A small autoregressive pixel model, trained from scratch.
Model: 3.65M parameters, width 192, norm layernorm, activation gelu.
Training: soap at rate 0.0033, 9700 steps, batches of 256.
Data: trained on rendered scenes of toy objects such as cars, trees, mugs and chairs, 97500 training examples, 25.5 epochs.
Rows from block 3 of a small autoregressive pixel model, named by matrix and row number. Rows with one number belong to one neuron. Each number is 128 + 24 x the weight over its row's rms, rounded and kept within 0 to 255. All counts start at 0. Numbers have three digits each.
After each neuron's rows are labels from the 100 images, of 14848, where the neuron reaches its highest value: "strongest on" is what is common among them. Only what is clearly more common there than usual is listed. The data: rendered scenes of toy objects such as cars, trees, mugs and chairs.
# fc1: MLP up (model.blocks.3.mlp.fc1.weight, 768x192), inputs 0-95
# fc2: MLP down (model.blocks.3.mlp.fc2.weight, 192x768, transposed), outputs 0-95

fc1.600:091185112184131128133076151130150148125128102096088157121126141117126136109162116095151163133156111118130096130160140095159134153096136083162125125172154120143166120154117137183107120148161127115132092121141096109135161116116128131169152128093127111125136119099144067158120097143122131139
fc2.600:129138148092111137125147120110128164129133123147152157125190137119158139184127160159090121163119121110142164103132127133122107043097121074135131132089165127148114139149122147134184150114095140164125136167128100098119142143144123137093108117127153099157133087105130088177114110132138168099
strongest on: bottle

fc1.632:098103096100122150100175142141130195127143145138160111134116111130142104108158154124109146141107092117133114112135118079136113140136128123159120151119102086092129101155122108138133098131143147147119125145120087153139143104148151143108128135140113098089130144146082142146093169117105140138
fc2.632:150140172140115139122118132158138091136131147116142108115120162119123105142114105150154088128144125131116130116145112132154131142140105145128133113150130143145141105096132097087123165163178141155125112119125135083112108124110072169126119125132168153084138090109118127060084134111135130110
strongest on: red object; its colour: red

fc1.438:104127099101138105151087157127150166141149139147130115145085155107173094155137129102158140116128088131108139140124135145145136134090130113114130123089166134168092103131139149137138092170169171146126168145149110105100091129156145096125179108161163132099132144116152141151140115104123124149
fc2.438:122139138116117158174125156117129145108153172151135137106128128096130124197138101104061117120113113119137162172143152135103165144144130118142141060126097117124137095122149114124148105093097131120108170107093125125118121153161151177122130132105131129094164123124162112132132149133099125129
strongest on: bottle; largest object: bottle

fc1.244:151129119153095126122129105111115137139132132131113119125074135120124126139127131153106130116150114159132133147121167069129135116142168146131173097112141113145137147125129131117117105104090124127137185151128130112116093123149146116136145144088151081131116110130184109091111106158164099099
fc2.244:131130124175134097118108122114145154127123153187169159208158094083115109120128131134117117140144143140149113144122166140099107071102114094125129161114086154129102116092108137115109151113162159094136103101145145131111110127139117111138127091169179168158085109133127145145148119115127123167
strongest on: purple object

fc1.310:130114151165127113107155148137095138124134091141133096181098154117151104172152090084161098165139101146102125133114096145110129078148113130162158108141135105122140149120116148090122153153139141155123173100191116093154090120115118165130147128143110146160123132130161143155126114084120145095
fc2.310:105153130124149072139100137133154122161157143099140128118116159112106128101075143166165147079144144099099150102138188088150185146080117102132100181118150130134137123126106124124139139113165137129083111152073135108133142130139131143140143125096191103096152102094161128113120154158099121151
strongest on: red object; its colour: red

fc1.449:133172159130112178176121146175119134133138119148083124095094102104096119133103117157119107132150119104141101102091125125070120146137096135123161171144106085111139185113172144161174104121116138142101155140131104156154096119104129116134152132123091117145139133123103100151139125189162113121
fc2.449:130132122114143108118104092109102101134099148112226122157123161126089147138132127111113121186113101162052131146141134134108126123146125120157145138069118132143130098138105120118134159086092123131150092139130118107119112159151126130158138155128110103136134139142138131136138126152119140123
strongest on: purple object

fc1.756:094143141168087125122135143121124187097127133148132153171129116125136154150116147153134112075132127125132180093150158110118138149126104113155150177107126156113135124136136172122130136142101106177134109055124105099114095109139093132111126081137136124062109143144116168176146094140146104148
fc2.756:128170152133130123150115143152146179152081153122125127112164160118121132152150131168123109142096115128089139129152104111110154119104100088118118146132124120074136157114125172131095145119066125155085166113076144122123135117100163149116118159097111125132132129090107123149184138093117113106
strongest on: teal object

fc1.150:099137152146105181087103102159133116129123169133118146159138130118098092130129135156157161147130118151140106159153127091124151171104134169121162194138162117119117156121114110147156147170091131114117138145129112143117142126118125144122110100135153115168158116133129096148087072121134168131
fc2.150:129086115119130075124105123174112089133132111168159139127103107153159141143104109091126118107070159131127136117102139157152138109110156083140108103088125138121110072105140114087154081134136119111101111098141110101119063105146124117102173109100090116097117151173093135130129163149128135114
strongest on: purple object

fc1.172:154104151110115133117132159113088141114164130152130101171114126112134107131136102132166087137130143153099164155140131150154092106103120148133118152127091128156128106122123098133131157154108151136118158128111146119132139081123066155124149134145086152094122112102159093083113138118086141188
fc2.172:155162133186144120149141126127146122118140142092181121152090134144126143148137088110114165154105083154124080167119164130101120134120135135159137155121132168092127181100135130115141154174139131126110160088119122143115097079117123120111149153122161129123091122183138128180121110152096131115
strongest on: red object

fc1.228:129122120144106116154128070158132172126150154144081109165082112096102119155131129135104099143127149149098162102141160106148130153076132109117121134156140144101110102142092141114165122112162122142126135110111101099113130114148100134126148135155156174127117120150143152154163156117118120143
fc2.228:128109095136144100106115120153088169123150113099143132084134138119118153140147127135138117145131100114129169083154157093137160154115126132127140104145085134113145119135138126132100146153161212077089181092164128134094098149135141119116131063180093096105131137120104111122134066183100152166
strongest on: hammer; black object

fc1.70:121133139189100121093159142124161170134086156114110090180144126099128081150101086139139106136143099132127135115120158144124105153122117151131126097087128117144139090173080131131108111121095147143167156124097051123141118143171127152130154138166132169103096162149100149160116148153138108121
fc2.70:144151127103122135148078093131144151163105086098100110114132105151079140146123109118127111120134144123128125123116122096093117123147126141123159126092058139139166142138110128078120164138111128124188134120170117120124085156101120123122164146171135110159094142122078128083140157148137140149
strongest on: teal object; its colour: teal

fc1.537:167156076093157138173140127177146140111158157167153122096165155120155095151102105134116144126154122077123140120094116129135156171144105145115120142076123087109080129132150132131123129104102136138138100137141115114114097105138161124166096105141144148106133159146098141134108162162129097059
fc2.537:086131113117145117084105166124120103108145158174131100132112111142115100098118123103150117106131148159157096105165100148106148118169160111122143146116150133096132147094130106112142154136135122160104110179133135158110156121156141121114138147158160094157155106101118161114118141129160150133
strongest on: hammer; black object; its colour: black

fc1.166:150100130109099151150144097130127072146150123163118147095131109118152145141107174158119130092162116170122114118111164086101085094124091120137070110135123134112118135083171148149147109156131143127103151108121132098105090167126130118128121124090092147138129137096108203131154140111155143150
fc2.166:148101125145148170110123119114153117176125104149157172136094159138171093105095110122104167113110179122115088152116135184109140131118124132152117149119122144091098136132120116104121131133106133119143160107132125113123139128148116140107124158163132148135139106125096139121119153129126066175
strongest on: hammer

fc1.468:126132107104131158123104108143121114175117157139155161110118149132116122140110120114106180126109137089106128165135126130161093103124157093146136127143146133173099120126175125109115131124127141144079142116166113133164090114156133109094111122159150170125095119122144132137141141096083116161
fc2.468:106165122140101124156162144128110131110134152121108094103149120106119124170133180159145119134120103169168105108150117117133147179113168127141122144151106099146166108132140127129130140128152131116150135092133080126156172144100164122130154141120113087150199128139138111154126115117120136127
strongest on: bottle

fc1.550:125151081128140151110142162127137146190117102121108153157128135131129153089123075134104120134122091099102135147153155138128109130133149151114135103115137105172118137084143080118111128140125107143140149114130139182163149112162083116143100160151152183091132153135143103160111110155126103163
fc2.550:137107159160103129120089162186120122135140110152133102071148125153127129102114080130127161119134125147137136117105114119109090122111081136130094124140111145126111159134121121126105120129130120122123168158171129169086148054094143145123143126101166086130100125164088137162132129153131084082
strongest on: red object

fc1.215:118135072122151136131126096083119145147142137130137087184132114102128102164138116156115090164133134145075120144133086112140119154145139090161139143136123124172123131096107144145136130132106125164155125119103116092152123143097157108157149110140118146116094157145106136121147120153113133128
fc2.215:170151120168099120112047156113114149179121104113098089130134116143099119148124097120119130129105121159157138127099078116180123123124110120113153095120077161096138148130116154140155117115112114124155152100132151132134159111144131137153121131135103130109106067148093128098154181140093116117
strongest on: teal object; its colour: teal

fc1.482:122087134145128137090142145109130146189144096114145120126128098188139097144140141168127175162111125153176070102143120109144124106117130144157148122100105127144113123149178135108138105110115145113109152136094155137064143149131121138139119098147100173112101164135092110181156134112142125096
fc2.482:139091153144086160120159078115103064154137143155130110156061137117178107092130158112159117152118147102122124173132129139130101078096145134112115122161160142147107115153105117109138122139091136146095115081116124134124096129108110113131191169150089108101140157087123111121158128111131119111
strongest on: purple object; light from behind the scene; its colour: purple

fc1.318:115106173125146138166136088104125136134153101128089130143166154124115079153078184118127126162119106173113166124103115105117086131135112092142113144152095093127137162123160121122120162161135152103098160087165148126143143130122119142138137136153121118140154085123138103107088121082131166157
fc2.318:127126111101138139132138149112108104069174123119115142148099136100075103157096124186110129073139118144138144159130099122109103094089125119131084127121184146100095111131150105137112107107154124185165169160113147143122149115088144130141167134145133129140158129137163164122095148148139141140
strongest on: purple object; its colour: purple

fc1.234:122127124095112174131151128129106131135114066154165129109140109107117166122099136156121124168123128125112144095087113138155066115189086167165113136088133101143113111099143124088162133118127143090128123104140134152130113124135109077135148142140134083089142187167118112108117185129171114141
fc2.234:126151153138130148148112168160115106133145135146133111120138153170182101132084111123172136116100124128092094134117121165127127081124175128091098118109169099116103100130148126125127103144102122171143126124113176147155126122140150127112156110145109140122163137139161101132093133137149133148
strongest on: purple object; its colour: purple

fc1.755:118126113089085134139121164133111159086164106155168152128141151090087113147109163164089102140135099130117138134144128133104128146074098115112136091118128123121103140096128105127124127117135135155167094090127143087113124105090129073118110098146102093091112169115098122143083115133121145137
fc2.755:142130152135121114122070104096104102068150132137089163169141157127141094137143100154095152168134136150166105127133126117192113116133123094117150099134160134132109146165141170125135140113103088120163131138092135113144134132093127134120106134129117120151138163075146149180124155104118082153
strongest on: hammer

fc1.372:124132125147143090122122155128127135122133113122133099137096026092124097131084152151118142118138134130115129109162107166127113152090178097105128126122103135151086121128168169077149095138137157133112167148140126130164120142145140168145147157120097170156138130150173151138086118120135126098
fc2.372:152137171171136108096131182120128130150109139137126128155129112128107104101148140124141068105142145097099163123070100133112159178110126144115111164115111128175093146100092121079093096129148131109125149124128145115184152152116102107096133102173158150120104120111114135119130126133147112126
strongest on: red object; its colour: red

fc1.631:094144071112117171129072141126155134053109133074129153119135104102088139123151138112130100094114117107126136141116183143094136123101136114150092153096135078109108140103173130131134103112148119144128141148124185155129143147112130099134115136129121123127150116109120171116115161109144117131
fc2.631:130049113178067154094106104110191109133116088119142106134141110131133083090164117118100115171148149138141076121110145120180146124153133119128165109102155120129112144161138129104114113123128106147145086123119106131138145099146097141094137135142152141137126120122112158165095114152135141092
strongest on: bottle

fc1.379:120094167088099085118104138161165164128106104177149122153116166127109134145140130148093118133112137173127119115128139214135159117078118137097135107129144155114136062129147140083157119138094132121131149114130126123108110117128126131139083099135105139122113126136125135144121147128102117086
fc2.379:096156122119133111127105156118102139085128087106147147133178137137105134122182121170131092162160128161130167096165133087132171143097130183102118147107064126117122158143143150110123144107098112080112133121102140127132131119101117133136126151129141118141144111092142093121130148158122126084
strongest on: hammer; largest object: hammer

fc1.199:102155153131143140132097132152133164141147113115139121117060092127084132143152115162148156144115102191086141130139178120108134135091145133103156152154134118119132135125149145154177148097125139165133150143116155082117107090121098092118142095101126102143114142128137203170117145107080118163
fc2.199:116113131144133115107151099100088122165174168151116135133111148116122164187110134087122103164117122061127154120149156093099166125134122154147144153133108130105127133136139190130145111126146154067103146117141097105098139157156120109141117114147119123096114131169141104106168112135101133128
strongest on: hammer

fc1.127:149125126112151152119105140121101090147145104146162129130141128107096145127118097152096121122126140125116134122160166152120135118115104130140134134146156130125110102125147126129178138121109115124105191138112112131078100120141092132088175150154150135141146115123141122146112141137135112136
fc2.127:145145087167071107108167114116134150137106130147128092142121126126126106147141136129146112158117186103134115160138160126120126116128154132143143121075092120127102136099133082141112140168114109166160120149107165112135093099109150118101085109092165098180113083096082121123120152139126120101
strongest on: red object

fc1.218:142119158164119122148174104139135094143113112098190149135102149153123143086114133114130115172126151120160139106143133171138109141126116122165141153128154117138145160092136114134115158096132107134102176129107114174126145120113090138192121137113170109150133123094124164166127127147121115123
fc2.218:123124085148123146075149104106113163143097139095111155144166134128142134152149120145144137122207158151095183130152137107122142151124102141144143129162088096135132135113081141153164128134104142117148124131147159098139097150133100122118127087178133085114141148116150137103120148116162115135
strongest on: red object; its colour: red

fc1.210:142146150092159131175144108131139130157156145140145149147142108115084097155138080134115128134120125159123133129133141112150153104076097119124106127173122128091133141089122133157145154125116118139109135129122129111143166106146105148124129168166118121101123166163163122120111125111135145163
fc2.210:094157156131096113153137091075125111099174112140129077110110138106169112120143138126139103105136140135128135136094150131106149126156139113101112140088180142102086091168106129110168116156166118139109108108171147108135123098153149136167131109132078157130107102111099106169121139122088095121
strongest on: hammer